python train.py --arch="resnext" --model="self-supervised image encoder" --dataset="single printed letters, digits and signs in grey, bent and noisy" --train_examples=395000 --image_size=32 --crop_scale_min=0.3 --horizontal_flip=false --translate=0.12 --color_jitter=0.4 --method="moco_v3" --norm="groupnorm" --activation="leaky_relu" --weight_standardization=false --depths=[1, 1, 4, 1] --kernel_size=3 --stem="single" --avg_pool_shortcut=true --widths=[192, 384, 768, 1536] --projector_hidden=512 --projector_out=128 --projector_hidden_layers=2 --temperature=0.3 --target_momentum=0.99 --init="trunc_normal_002" --residual_init="scaled_by_depth" --optimizer="soap" --beta2=0.999 --lr=0.0039 --beta1=0.95 --shampoo_beta=0.999 --eps=1e-08 --precondition_frequency=10 --max_precond_dim=1024 --merge_dims=true --one_sided=false --adamw_lr_other_params=0.00078 --grad_clip=1.0 --gradient_centralization=true --steps=5400 --batch_size=128 --epochs=1.7 --lr_schedule="wsd" --decay_fraction=0.3 --final_lr_fraction=0 --warmup_steps=100 --weight_decay=0.08 --adamw_weight_decay_other_params=0.05
Rows from block 3 of a small self-supervised image encoder, named by matrix and row number. Rows with one number belong to one channel. Each number is 128 + 32 x the weight over its row's rms, rounded and kept within 0 to 255. All counts start at 0. Numbers have three digits each. After the name is the row's rms in percent of the matrix's.
After each channel's rows are labels from the 100 images, of 14976, where the channel reaches its highest value: "colour at peak" is the nearest of a few named colours to the mean colour under the peak. Only what is clearly more common there than usual is listed. The data: single printed letters, digits and signs in grey, bent and noisy.
# convs1: grouped (16 groups) 3x3 conv (model.blocks.3.convs.1.weight, 384x24x3x3), inputs within the group 0-23, a 3x3 kernel for each
# convs2: expand pointwise conv (model.blocks.3.convs.2.weight, 768x384x1x1, transposed), outputs 0-153

convs1.248 089:116112185051193141160128101147184149203064075154068120142108141115167137137153156146157145196111079124178155044147195039178129146084083131142132124110141121126138123143108195099094174148147127117111124113138129140152103187139154138123165104121111134144138099104159106117142173138207118101103143082125125111125134138155113140134092165129116162063132109131134138121133144128140116100160127214090203086180124107122168137127109153122103127150136138135156105179074168161077112146159107115119130110130037142139148078176149132108156092104128105127071130155137086128112060140143068062085154165110189081154077129099117146117122152126120142106128133105151090
convs2.248 095:141078090120098145116139127149197158119134140071090096112085176108096077100117107110129104149098125175110187127078203098153079090069125127182134129131140069139114101126115124104183146159104192120110159118088172080124137100037117118130136140148125130136089135096151131153153154149093140132080213120119120130107151125115169093137106103162164139147182145141090128138155101124142123106163142177137168133141048063097161102174091105131118143107135111107143134110132199
colour at peak: white

convs1.250 125:198167026057127147127061213143148140190067155049194138160142095111137130140083155108152095152111151112128112255181024056087172090121218129145126134124126117145104116133092134146109122128129120117139141141100126133105136138091109105160143118147150091146145132131073208110123131122166091185077174124118111130149131102118133138084176157130118144157104126104126141145135135109128103100112149215120063135146154149151092091109167152103133117124142171103125132119120130134113164095161089154141185103090108143168101095153121131143106135126086148105151122135132120138082141146115094198067138156141083105104148111098140136147110106122136149111139132139100126
convs2.250 098:088109127143170178106159155132135174173136074140174084093133164116159169169110077101180104131088137139136105153147097168133153118127129105166183132202142151156106151101128146091110093123122128089128116112137141144161095101170128094138153066063212174153162120162128164156142164131208149150101120065097109112128101132139099098189171149171111061100078101111164154119113117136141181142133106116142118119154119130078153153113120166181090155119130099088106105167089114
colour at peak: black

convs1.52 107:126113128152125137161065113100123161143123099147157139090117249187131026129103091131179136126067093118129135135163134112115156111151134164150088079069173130151137070080126150124124153128092042044127207142093140124063114126138127139125140126104093144150194086060141155167176160105141083098109143141149113129125141150125133144122101113096145136135158147150141123141141116109113150160106131120138143110135145095135170127158089111104113179176060128105178113130157055127170179093062152140081124120137129137130101148108035176192175070063178084150119129141139139121122104128087182154174079127134121132118097144115130136146127115126116103102138142111170139
convs2.52 103:155160123160100152139114142115156121182083143116116146143125154094122155116191131127081185091136177134174091146181122119125110087176179152215073134103114131156133111139146196113137105117092161090144142108105171092135095151124159130149130096100100181102085137104135136152133136134154121164105140121107140157045119098130123105161102167047113134142113110152120110100203158150184176117119148108105146178123158098090150129063151108149114153146124104146068179137159173
colour at peak: white

convs1.322 090:132127116134148107052144140163126078053098149184102128103123112125116042163052221146088140120136143126152154131127126126086127146101152134123154133177114148145113152124129135140115141134170122141151116117161161136157179216044221088084021060132154129094071114093160125083096193034109072187201078123151203095187097074099088159128131109138097153097124086140144134127129124147130160170123084121150119111169104131150121150166124157122108121151120141103164116163157154110105121154125137116146173133135144105126128119147152163120132123114132144154212184086119135121115132136173097106113145123137101132129094158126143116108157102129133108100107154123136135
convs2.322 102:072139143130163145142138139158161110165099134066143134122149133173087152167077092135154109147125153102140176114141116144094096198153115122145134149149164172107159138137123071168092123169140094123149118106186138170172121130131156146154116134111146172113125159152119140168097144152155122101059065126153096124147154181112145170097124155086167106118100147147058141174163127118046182093176126189089111179171110095125151092155118140169095141220110099162118195097125180
colour at peak: white

convs1.170 075:158127098180139078129103074186181077119165089138153132150084083141122122106127135103161108161137126136106103126109120110134165100141122130065124144195066055171092137153122124105214137129126162110110163121196144150121126122090092164124135123113134116127095150122146113126116144120152109083157109122202121113092134181147125086188183097096100164089119133092169125105125185144137123131168124114139229091133123192140014082144205111188119106109105180141076087100143167114110111152132110156103107105137134152133113123116121152110124104126111148092109147136121060217101093164086136134146123109133114111158106150101161182117196088139164143123132207114126103
convs2.170 080:060167126154086125111142159133097134137102162108139117089168081116155156120109157146129143151181131138144124119076201099081147066058158119159063092098104129143142103185118155155137136122086123145140108115189167170158179080135113107106115125198128120171070119172113143128124127141126098062150136147141115135136170113146140121178130107118091107135093190158095116140146151129115210097131127146091118096130163112106137162151161131090139116174132145108089093132181041
colour at peak: grey

convs1.244 058:120100108104153100087108150120193104108088111187094063106082178136150093124124137193171154142118166157146155071087171051189137150093197117168148106121137113112113129126136201121147150159148109085100116136163144158137121121144137146133084122136136155120109104149164122101126161149150129144184136107139139128113114121158130121117161184067107184050083104150160137156110162125108126176093221150133079185152076131123132143138145110151111136123125182081125161173079141233143132135116141103118106117133092144114150156135096173056136101190161112065122149068102161127152088100149124032105144103163094157154082096142158125103121165110125118081164124123130134
convs2.244 082:129174124111081143118114127127118125131095121076122127103120103128110199109148172131150165121041104138100164089124138126170120151130118145191148159074122136135084114120177113138084115172101170176157159163140095114136104127101106104132132144103136147157113126060121089153128185093072117159157127119150067091084171098120133144150101113114074118147172187162131119125112121156046136099089145117135154068136145092104190139176148138125181150150134105138141183152154129
colour at peak: white

convs1.255 093:206082059134173053037082208133093128159197171142124123148120086127150092112096150079099142148168120115142152239049029120173081051117167133157117137121133132112128113113123152113103090139167129141147123087095140140122166108101119123127084132173146116152147149142140095129142085111159186149117149109110127139121089130179108120152157109118084158057072161119141140141122119149141111104110140141099093176176101159102092136141115082094165157125148133113161141126106158106181153177098105132137177076140136215119170107086120133111120154175142139126123133124161170159149071082112134183080109132145099115114124129117119121151154135157128098106131161129080133
convs2.255 090:124172109095120142103113100132151112210151123133136096132167130090135078150203187097140139153104135140147135155157101175129124156160125125203139138165177123173108180059089147202151109094117186090120153156146103137125133115128109104156114117079169108139115138143054158124120157129155187142107079132095136138120173145134116082139171110067114086115189188186148194093180126167106151107116125130185103146110149138133192164058151128049151135141122088168127139185128123
colour at peak: grey

convs1.179 089:090149148118157160247073066173117169073113111153088067133097144136117119143150114090140147121120126117160093155115123135131120117161125127132160107127135122110065183081083103102172096139165141076144111103107132174098125090169135126155110145141146080133130088195168179071113089127152132133113179104144099128090127162133154096121121237041171111186102084144102092097136126133129160205080105086115167105116153136091122093120153183205105113161115109134094167128151115164107124105180114172097141127141144127139131128123138144132130128144154139129196108111180089094076088190119123138131119139133165163177075123081141131068078165123111119134086111108163140
convs2.179 098:118093141132171107110120130127119171092135169135115168125046113098091150065191137088118162115152170116160115134074106102055142162116178172144163119058094167123153132115137154100164172118153068129145083140125031132095138058090157171179074125119143134148106094125137132103138163115133147085153124125155143140214140085153161157152151155121157107085152089118117129125167163167089070096127094107170115088137183110152163130135134104128197072166147062103116098097098140
colour at peak: white

convs1.3 083:091150138131098098184168087077133123141123141115109152117132085101167094118098118120152126157107117092140100132122106118156149103113145094191231198118023123111086150136150090178127109104182113133141158124115195158113133126115112107077162176172099112148169118135085127125161064135123149146112136116148130112114148152150142098079096166114087115126131105114133169122080108161176127164123155128150128105130181119150187119040105182157127138124127116149125129119128134149123132105111122077162176106144144140112079128113123115117115140132120112116081174189152054069194255054130102159140184126096089117136122145116186156113119147153115086090083142150145183
convs2.3 091:124103192182125185128095135147148144091087123129128101089174158099176143158058082092113134137163148153136121180051115127121165087143111081139065119127097117157120139118137087146067106150063091110127205117092148125065107143115094160147100188107120145186157140127107070098133153177072149118165144122150146153166126131092082191064060167164165054094203175120110120110143134146166168130085109130100116139126131145151132145119049113144143113070110135159174106158159103
colour at peak: black

convs1.349 092:095125126195200088192128080133160240146123192138104034127153171158136128152101094157094112085083116139219160105136093133140091163122139099117084104165137139156189121154116186131130178118120136127132120072192124098104125117129116115066120160152143131067073081118111186183130130164111122109154124140134147154123124124142114088133123116146133080112179141136150127198160141065071067143143100099128120090170148123133124141134132127119111185133092153162210044043116128149120122140115154100122103141125109133094169154129120127138142126134126128133108117067137130141095092129101121095145236098102162107133118129148147098137102109131119156115118111080134133
convs2.349 100:155135153121116122115165195126180131111132125056145172106086127151143134109089111130142136143077151138130118099134187224161132132000103155076155154144163122069103174129092104109126158110089115131151066124163167099146114101172137124093139146113158134125142168111107121115128164115140153126076124109102114106171107146077131113120187119133125142103073125083078125151200123065194151101124186072108105075149113090098176144069145063110123115192144111078123144167108154
colour at peak: grey

convs1.343 113:097137137217185088204155073147191215125178118080094096108138127151162141158115121130124124087065086120093147106119111138129138164156124089118111127092126108096183103148142137129128167125096133131096119134135087131140084096119143132140158213158119091084124092087080122223132126139125120111116116135145147123108128204101141061119121145127092128107159168136211117127153119081059113140120146133129132111158189114127115151124144106127124144122101162141197059073112125153145107121116158111115133111117087146140119116102126113131129121110129123115092084071135112129158092090092089094190208121137255143099161117141138118105094104141141125123118145085137137
convs2.343 120:066132136121094116085188133140083069066126098098105159129091149115156130132056127086121164162082128110107113065097149221096180072104107127131094161147102107088144125148153104165143143118120168102172126147186147061114112100136146104136116138148174142119096146085130137157192135132103144180158157089092054139123126135133139138080128130108158128150165128000111108123159099121165108149135156159147164131168084082110125159145171104049133095161130081134142095128171112
colour at peak: grey

convs1.26 107:109127117122111157117117109138089177095158096120055125142191221084094122058134185121138155133120144141121151124119164127123102157086109143133177130118102160126100082046082091105081109085133112136130127110108173154114172124139101122110191207102064146171099039104122108084138106088124107130117158128092092138113154082103103184144083128136177134172123128152152148139093120076219203138125200112096157111171095130125138140154131128111129192097114109132131147138145179108123133144164090128155182129080117093123212217121076142150119134113139099194125135127093115120131172121113148134135138129112113129137101184094140095097081142134115098139121114153131197
convs2.26 102:078116141159160133165121111099073168132087137145071130097131126125134092134119184156130123128120153138100111134097158141155077124126159091176056131139152141125158145084124094115175144129173178080120126076070139106124096136160153145069083110136121139156131127087120122137113128120155138104133104148144124164161158173077073077112125117128141109150121124120116151137179132128152074088092115137104150188123123094128124107059169124161130121180168067100152077112168141
colour at peak: grey

convs1.217 107:113140124113133126148151127122097147122118115142152138098248076088152150137175151134063067170098107132106110110150131125111109083176131103178128129164154127170123146118148147128114136109154160057101166099072128079126098097105118096089096144111164098114175118131121129118153053055237055089098076114106110137178070161211075149119119148112105122140171141119134131098095122114167159069151107133100122083169161072099150166095134145083114116136139130169119117117113088169111130124124085136161124156134167115119086159157100090133127101089149155103120213120096134113095126135128119103141188143139144149121167105131182218171143099178162123102080149128125122
convs2.217 104:151146085156135164162136128140183127094126134128163155089097051184137147109255108176122136125150079071091129115142108149153195116136148217132123126090130114098091113142110083067042107171069142063135099090151130126173050203142105126109094124122173157143120091135150107128145154120195165052136142154145101125121094111088132129154106145170107117163120161150169059119087106222147166148087184165129115104147126094077133188133121157156154105108163103165105152074127194
colour at peak: grey

convs1.143 083:146085110131138139107165094144123132109137112160121146142094156122106189126081130114146092135121152134118150125193108167126134094145076185107113141154072150125142110133095133035216087133070145129123100119123101126145130142130156120121116153143097132109092002255122147135130082212100118162120140136103119149182141106115122138108057115167047239154123092132096120147100132133159135169105113150173067158141113123109131143150107160123127114143140085129117123145115122139137145115124115131126123109166087099178138178122137142111140115107124133145151180117095136150135114152125176115107066153111082108098099158069182124176101156126120155128120131074146142
convs2.143 085:107156115157168144088183141123132141129097120142114165136151107161153136080181095157134151029067115090158144109152172090126120127171114089123120146133163069145169126177119080128073143170147121115081105089112100101183053134143171124139134108122084161078104131084140136150112080161084120119180134128115080131153147154181072153132115121130064071101051131059158147077118088138085148130093095120150143063105127110118068130091196191154121109167117109117157104089089111
colour at peak: white

convs1.175 089:143135117108127137145127099075086135156105130129108124142128136119135125131124126129119135141111137112219118078116157148139133185139121143138154099206137158079121128116105132114098151128121098123152125133110200136125128121141137116143103124140149127114152102071106116104113118145095091182134135154146154100139111122135100128064060088211046025166114032080107142131158122184099138099079125200100122171122099105114116168124097142134057153155142114139162110139160120120130133129124146082128165152166125153155164081151134162132152149119173106125143118100191181054147255187167126142136133127105116151093095144147148112176091086129069107204192088138146105
convs2.175 106:133125118126084160225119097154125104128173147155111138089120140155077147144181218132112171114118154138137141109164149129157130159187109112169172101045097179148125103141151140120064148136061175120124105105122111073125121145109077096120128111094123187140183119128126093128098135129080117152124104148158128108093169135132097124149142196132087104061086118102165103066068149148146125149100160036134139133092103133137158127101141106152079138138094195087176184170123184
colour at peak: white

convs1.331 102:055132177138116162144090107108090148151117117156118132059140143124059148128147153132127136134140121135132124127141157144098122076129142114128125136123135146141142131150153144106120107132152141153117133129157128151141055097248150000183255068130065125096182091158125065202116110142136102157159096112107074200149084160233089076132066180126110127194112134144132128143125138119117114118174108134144102118119113156122093103139112142130133138125133108160114113110142140127131115129104119128145157141097127169126135149134089176152130103183117131127106122165110140119162126117115060205205086070126128110129108110140130114128122140124072154117106145171110112
convs2.331 097:183121104146139165159141064055140217105125090148116107189102195125114057133046159073063150139145110127152099122217115170142113127074061131127144129134163091114153138136140110114163093177122107118126096111101104165074143201130112172137113108184145142153105097129108086036131102065181131193134099156089064116161087067129151145092088082119148111150160125125106082113155141185152163086072135196080121126124153110185170165175153116070175117139135116162087109146109118
colour at peak: white

convs1.241 097:132093124046108098169137194086177103177069152136223112154131126118125088146112128130175136148128118159106146167152156082051045082217200116147141138118133108144102133124131145093112161147160128084114140127138125111109153101106092102118127136164097163092164104153083181127141187112097109136150134190139122125106141098152097113128153179123111186082064098105118100154108147106124132132188074119168098133074096124097119080122117149144148124186095131113139110093099114221125131073163125098116149174157165121160120119075096137184171093192151176126093147147165086151116162145129076139111168152101117116157069140110186118098134095108151131144121142115100125
convs2.241 098:121111157127155126160147123118139113124171117107117177160117142127173170123148104135139172091109107081078128157143094079183119069152122156103144125079109150118148219164120182161069159173177151149167053142129154174159172197145125088096123135175069126123120115124170101182125229134140155158121119190138153140126111126151122187095170147123142137097087111126145079106112094174063138159163132102077137081142098102112121092124145169078101142191109142078111192106143119
colour at peak: white

convs1.237 091:106167133120140102086114123131135139139146140088095093175064072113141161102046085147137191109085120173149150121140109144112150121108138139188079068071113201143166117124112157181133121122138153182149119135189162176126134196154105150119140176144115125133158098142151152126200134213123090114158224158132193134114118216145200120118110134130154122105104099117149116145109138099120085126119131157148085139091103118195113105161213146159158132112120120120114118132138145109112117144119131087131145139094086111095144080161122178154123110119125138090145147102108127127123075111176115124087133143138085101092244086110042109190149125097139136133100139126135117
convs2.237 091:131101100113147126128127155162180141102134128149105102130155142144174149109152134181142155136092124107108113175098110103114077140254120113119108143095221184079128145155136138153061123143184149123116204116103081155157153109149126197098139094127148115103107121119141175105160148125153107055092120111150125121152153110141199104114161147096123132161117118108132138203133097180105128134136132149116146165108134065159121153128148145140144099122115155104163101161138137
colour at peak: grey

convs1.37 100:121133112106121125111123101128120091167096147094107143131135097184100133077138139130123112151136127125122119127115108073174128094096149146091148100151128125129116140155130187080216153255228137146119120130114124087117198119118149134101127127145111164072108149125072113117170131168150142139168181188100120142155059143103183115138134132073156119140138112142154129194106132134198124124097101164129125078136091107127153174121124135119128143123156155111122114122090116084150104121121144164091108140127121122115127093081110151094165102128086150084131137141113154155103129109112100123134144114125116132209167086156164172124165188147177089164061167118214175
convs2.37 101:078163146177127133104126130134114170117102101128142203127164068119117153179139107063118134138161118133178142178158152146167116046102097065135136106136139126115133153129142148148133169087105092119090020114129124158100146093142122146079163120109076117139140107125123098105149149117141124103154057111193152132141115135149122204128160123072137119085125137137089149137191161096106115085063055120156158096139150171189101136136133149125149110105135146134126137105162141
colour at peak: grey

convs1.270 082:139160102105097109106146136113124147145144086104124129114151139107121126162110148109108123117122102120142123135145155130144095121122120086119112178123154093151089078096125179137117114126086149136177148123112143144116142176051092133151132030187087135126109114129132146123182097176141067203188146166166129115119149101138133142135124127110139122133140125110122149089106168116152118076163111091134176150099151096113112122114196128127069132111094105154119099105129151062182093071102118110103107137128116106170141110124140111174141163164139112109175069252205071174126165173118135139150126115129130102203040207085042183149107206108159125085115137149114157
convs2.270 092:160116115124163142162060111099125162128136117146126097197144110100141107062057101134118140142115170108160112149112156115146073101090178116119109110153092162174255187109149142125090128096203231046149139177142117117110105194165176166059161125159156110136127113133118120101101118142127130113132168183162123120124101143128126153127113087128126160097135103128103119098169124138141131106151103138152143097131144191193090111161072159070102105140127111129148155200175122
colour at peak: white

convs1.97 092:102205067090116167129107108160145097078096161171128111089169168196077073116151154104210180162084044114116161164147104117126188117106091122167145113041182125157098133140097103138140139124092080169112141087130158163142095151116158117129125104132110132118128127130116101140164143134100131141131114103138255128154041139173146132155132098083122200131086086143144149094116127132150102153164139108104176152092113165127092086137171163107174081183082106116103143168141116094151177156092083122154102111114120117125115150102091159147166094098121132115103142129125112127176147109112096116125141109125118115154174103103090147148120134146121154167180060092121129
convs2.97 098:177127121122169100121143146141076078212133085103127132138142148153123102105117165082174138154133144097138110150050164109127136141076130116092047117123182098107161123138131136088175087097122084137090130101159122112124201108080091163115095089149178146146112121137089171175146148145102130159077106115090185165134145121121079076135137131109105135149142126118167139142073131089103113099123107127132135138098171170159109131105133091243134128057145126092121091152162148
colour at peak: black

convs1.138 096:117162068145048165173130158164131135125160113114129103122092113096089161164164128128128145122150145146096140124052175135189146058078157153175123138105089100078098075117156089095145122219133138111150120175092103096116149145136122147115127091116057097137057120162152212138100112080130083141148158161165143108141087164159217115114125138114121079112149135118132133110154099131100124103240124111099090168111090150152113133113124138108106123125124114107148144160161139140119118106156128118109166166124082123105162212120132141125135131131134105118151114100076155133140185058125103165142144089068168130152106149152186088127210088171061127120098157104115111
convs2.138 107:082073173131097081148076134066140167104163097148104139087085146116099108086146043134130126091170135123159124091128122122100149098129097112155138098149127129136139127113126099087057143156077188121131179107091110125073120074131147141108117037110094117088115195099108155140093183090152107113129098120087164145171153171146144134100087179152076191123197139079090088148156114183219094141117154199180080122079166149113176120161133147181124087155125134106128122075130180
colour at peak: white

convs1.280 094:145111136141118110116146145139108141156126121142122142111095138140120097147138111150106132121120137120133117130133115131154118151099108097127134198076113110190077068136139189110069159174084119124146158119133131132126133148094083140173124035195145109116161130114145135117176112133132124122157127100164138123099116109116165152125123147127144127116107139129135137086097197088135174121144134108131101157110117127110152156102153168177085114113203126094131119082150121120190000124215029140162128127123152141128124122122137094163121155147128138112184091182104091173133171103118128131147110121132144116159124107016094255029124153134129116096171095149084117
convs2.280 098:088123121074075110215042101084126143139106110136140116164138134126178118096121097151168066116071127153154158162090100132107107100065128091087105131168073137117213191090151102102180143115085115128103181063072135148100135128171131176082118151160172191140152072114183155160076073128135135145127188171095118124145083126116138167097118099130132120117132162106123169072096167108168140133066078134125105113155131149156120092150133130093110128127113089122134152060138116
colour at peak: white

convs1.70 085:132134137067157106137150117098173098159108141137114130109114122134186030145064177118163094162109140141090127121156101162114129130081159140128138094132142122104161125086159082158159111198095105091157101227137092191073109166122133129119133082160169110122124129116103145119159085134126124133110116179150125127133119141130137134110118157108126163133130118130111124140139125130125127130115131147119130114127151109155155086156076199154125115109121110133116157091207127153158126170090118138088131141134138133123126144127099223089090219044163011130132121109126120140136112118064209076198112095132012200093134154139151122143120119146097140114097132150141166
convs2.70 092:083116134158070100112144144121162200157162167108110123094162105148131085032134116182213106036115124142137158132160118122152151146116116155128067143139148124179090175077148144182126088068067100126151115092140140161184067152142122072200125177130104130107160133151117143126093122160165125123146102124140206142135196151134143120130126107100149076129088106123101239142138152093125094117103142094100105115130154083123111204133129186078079116125121118105152093077170084
colour at peak: grey

convs1.234 082:150124123112125138134129144156110143086108160173106125133140101119216150118119076170080166063147132179142076141103197201115080113126141194109163102139135104128129116137128159096123137128146142076124098090076127151083093089122137154149095107104150140134114152141145103113204062098044203142149151063159093112069244090102087116115131159132097164139134131152120205122112110138122116107099175173085122094154101077103115153145118071087132171113114091128161148116095143100155155098126119114104173066187129150138133105109139109165136108124163099160097153074132154135109163133150119118086107106130135126166167060116165207105088124124171125124169164132139127
convs2.234 099:117079125077106113091128136126122176159157128159126026130094125103133146141096136115138162162145124082091132093118133113116084127109104082162109105139141158092117159146140075164145110114099178101130117143124035123119155181108169134089122117169053163127090146091104131180183136141153156141046121128095128091136197176143153106149086165077120115133138114155084131088154159065084148135197132115100112094136129114130164125137165103174032130141145107156125179130135116
colour at peak: black

convs1.93 070:088141183146138099116120126048158113126137110128099219131108125115162149121147119214089093128211191140178163132103147120133106128130136138143097145109137111105095144098088145125132130142119128144161133073133125118168107181099136101121133105112153108143115126100143142145196150039174085155127076117168092133126183156070191166121135134061144118128093154150108140115109119116113142108149141055133119131137143194101082126221159072168134098148153148075111082143161117124128152088141163140097079101102071136160114111165129142090017155192080118113100096102142141138138094177136170128125154075118125116135126210122182107105092126137124153098166136115123111
convs2.93 089:196120117161082116090180101108066052225123164173085137118131057141047166127151079174103130237057200157163184142158151198143032079082132109132155107106162146160095133103081147176144120093098177227110085085115136104114118109188130138129157098137105132171141108124146076072162102111120113098099096156147113119121148160147148098093134071105126130128151137132143157171083164126067140089160071134146150150111106104112113161108137166142101132119130140129084165111109098
colour at peak: grey

convs1.121 100:200127097164153141149077107115139129123113149136110131096111159156055144134129113129156120125126137134095126109110131095135165192043105127056136177108132146106124105193136057214141082133124139110133178069110160095152123116113134119148131113127046184161026195120133116096115153141121145126105138133198091131152107162085213094102157157099181122074171166126109126131097137152152108133043178207119139181093093125141103112138133153119112131136138121140099141156085145126111111146149154115109102141137082187144091184149128110108139117131125129144117130118117130132121165153120172077064161139100088130119121122127113123059215176144101117159091128173096104
convs2.121 097:173168119089132183140108137097143120134137133128143106135142123106173119080055101093125187108088160126159107116154096062167087169040131153053153113065161107113145137102102137074136083085102114170136100106106156142121166067085134142164172119169134098122080076139159142109150157117212152113141128105188053168133179126143095114114108053120137092154100172146068164051109123107127129123119185158155145129114158101173146117117069103098137116169085147167175104148120082
colour at peak: grey

convs1.375 092:083170108110165140102146127107138176141108129124131112181139114047168143086146129070209109201094110201099122120114135083144123124130114076158115139156136133109140131191095151144139122118139142073140173121064218102045103131158096112148113154131129157110103150123147117104112157111135138138080156131145115100138154119114146129099149112145122138130124127117168119103186151162170099162175063121134099054120171144117163088172157070144127176115062151155105140170138168098069147111090162064132099132149177097106159144120166164080170103092155070093164133107145120099187099082143098138164129118112145108142139153098130152084113138149115149140114065239094096
convs2.375 093:170156089134108177170149142110107124136092122111137117158118090079155107138113078136092123094127137160164101138137116101167114063059127129111078126103156097166155073136118078127078149106095123185061089111111168129081146083102111182083139148150105143117095193203110164122100151089167130060087085134133145171094081192136120145084134140176102133089115065126080133081117169166172142138094062124165160180120151133103155179160141147093156109087121135126104103181166073
colour at peak: black

convs1.266 100:079114164112153104100113125101130142133152139122112112139131109190131147140151116096126148118148098106124139194134106125087136118125133112116095106153161093179129059136129110175186078180115169121104134082136145120145136118133135134145135099103147111115166101129170153094150163148131150122137164111184148084160069160113120160107133118137131122123114120204183053240027123146082107187125140184111115186100099130122138136110140156170110221156083176032163167129122209126045162081071141097104113120146113133141156144114113132153094107136128141145093152128128146076141070102124127113148137132106112137177150106156066045119089108140110153146155139147072138
convs2.266 114:158147124072126169141146138113130102124150096126116101114138149198068151102109154101156158097203128113095154119109170111160160172117150152124102138176082184173053152095083107135154107150101116107135055185070080088108172129107122156058114109143091110130183051204132116149097180118101187106129171128134081190132063116114139148133191086072098214089155112195115171133110194136187074104215178130097153133135106119130124135163127145159104129135145148136155109169128113
colour at peak: black

convs1.27 152:097129147128162132134116098196168108156112121104117171127121130218095138106117126116118123122128136146124119050097128118148163114171118114084105083135170131155164184213089211090071071095132122149142099133128117148130132153114136113149139114102097099124245128120101060116148188106108112091153156115113222076157099111087138131154125106136114160130143137065172132143078125163170100114117140148112131146120139133115143112144123127141133152112149087161142122160096102140131105151130166158135085123167108131113129169136075132125160110113119103112084102128167121129117107117123106134131147139134143123178158074217097109109025118143255086171119061166097127
convs2.27 106:165172100111101168161113115163067144094178117155174117119144141131116131097182101158175101071102114102105124133122134203146134136117099195091129157120102097149176148150154154113199120141130113112094027084104117074120109143102130124166118126122190113138089101169142101063125133155151148102167190148112090159197110130132156150103115123080145172100095175125118188125100098103146108148126225119153158170130128106122146136106133142094184157148108103112178141110117088
colour at peak: black

convs1.365 072:122145173142129154151145108100140136102142093125129165121122117144125122113131157069106159182165051133026191154115152128137122073120112131130155143140115127107111118116165153150104115119096043065162131117069212142110111127157125184110138130138146140141107130191143113075137114125135132130120126137125138114078160138203105103103170148140151130128131097134149117132085170103166146165146122116174091127086144139108133116151114126083145117154117091087135222077068090104212113174101127069089116118120090178173127127132122136157168071058105108179050160162088166143153092075136129118107147069151143137142151088140075115107119167143095130127191082127209135
convs2.365 094:099101123079124230153156135120142084101130178124124122208160155129157129223108152156124108205135106141195132102134196133113103157106138092178077114085137087103096115127106117064098127180153144139120112172157104132120066132134112109188170125114113089117087121169110174133102150109119153131164112093141105101128138109116088097201088179127123183156142135150110119158172158125123141105195070195127106133103156086146112129111149117164193128109095149101198170116207138
colour at peak: white

convs1.320 107:110112122175065150128106140113162126145045213149109111039161208130055126147162190131138125130146099127122122113144144113111190154125121115118110114146114135109120119152100092134097133112127125136122153132129110151118056108194064017255205085144093134145195095135095114155099109171172046189205137111094112144111088181145129108123146145193052202093109090129118140150147105113133125112148130129144100105158120158122101125134118112137127124130131127106127143112127155148110078157105142128133144117095100146121139098140091144157161078149134139132144157130156089167100132109089152162167085176130100104126123127099158110135118133114132153172105115134100152
convs2.320 090:117102146106149153188152122122124103024172092084101129126112111130131101167085126114084120123116137144190149115116132101121144182117157153157074131115112102116112145106127147135178113158147067123173120147128112137095089134107182135089096085077095147139137056169135152163115047133064113185103082173150147181136124159157149119093094099116140146133118105160111129152170171178068151145125151130182097045142194154159108150130127128115161123169164106127145120188063125
colour at peak: white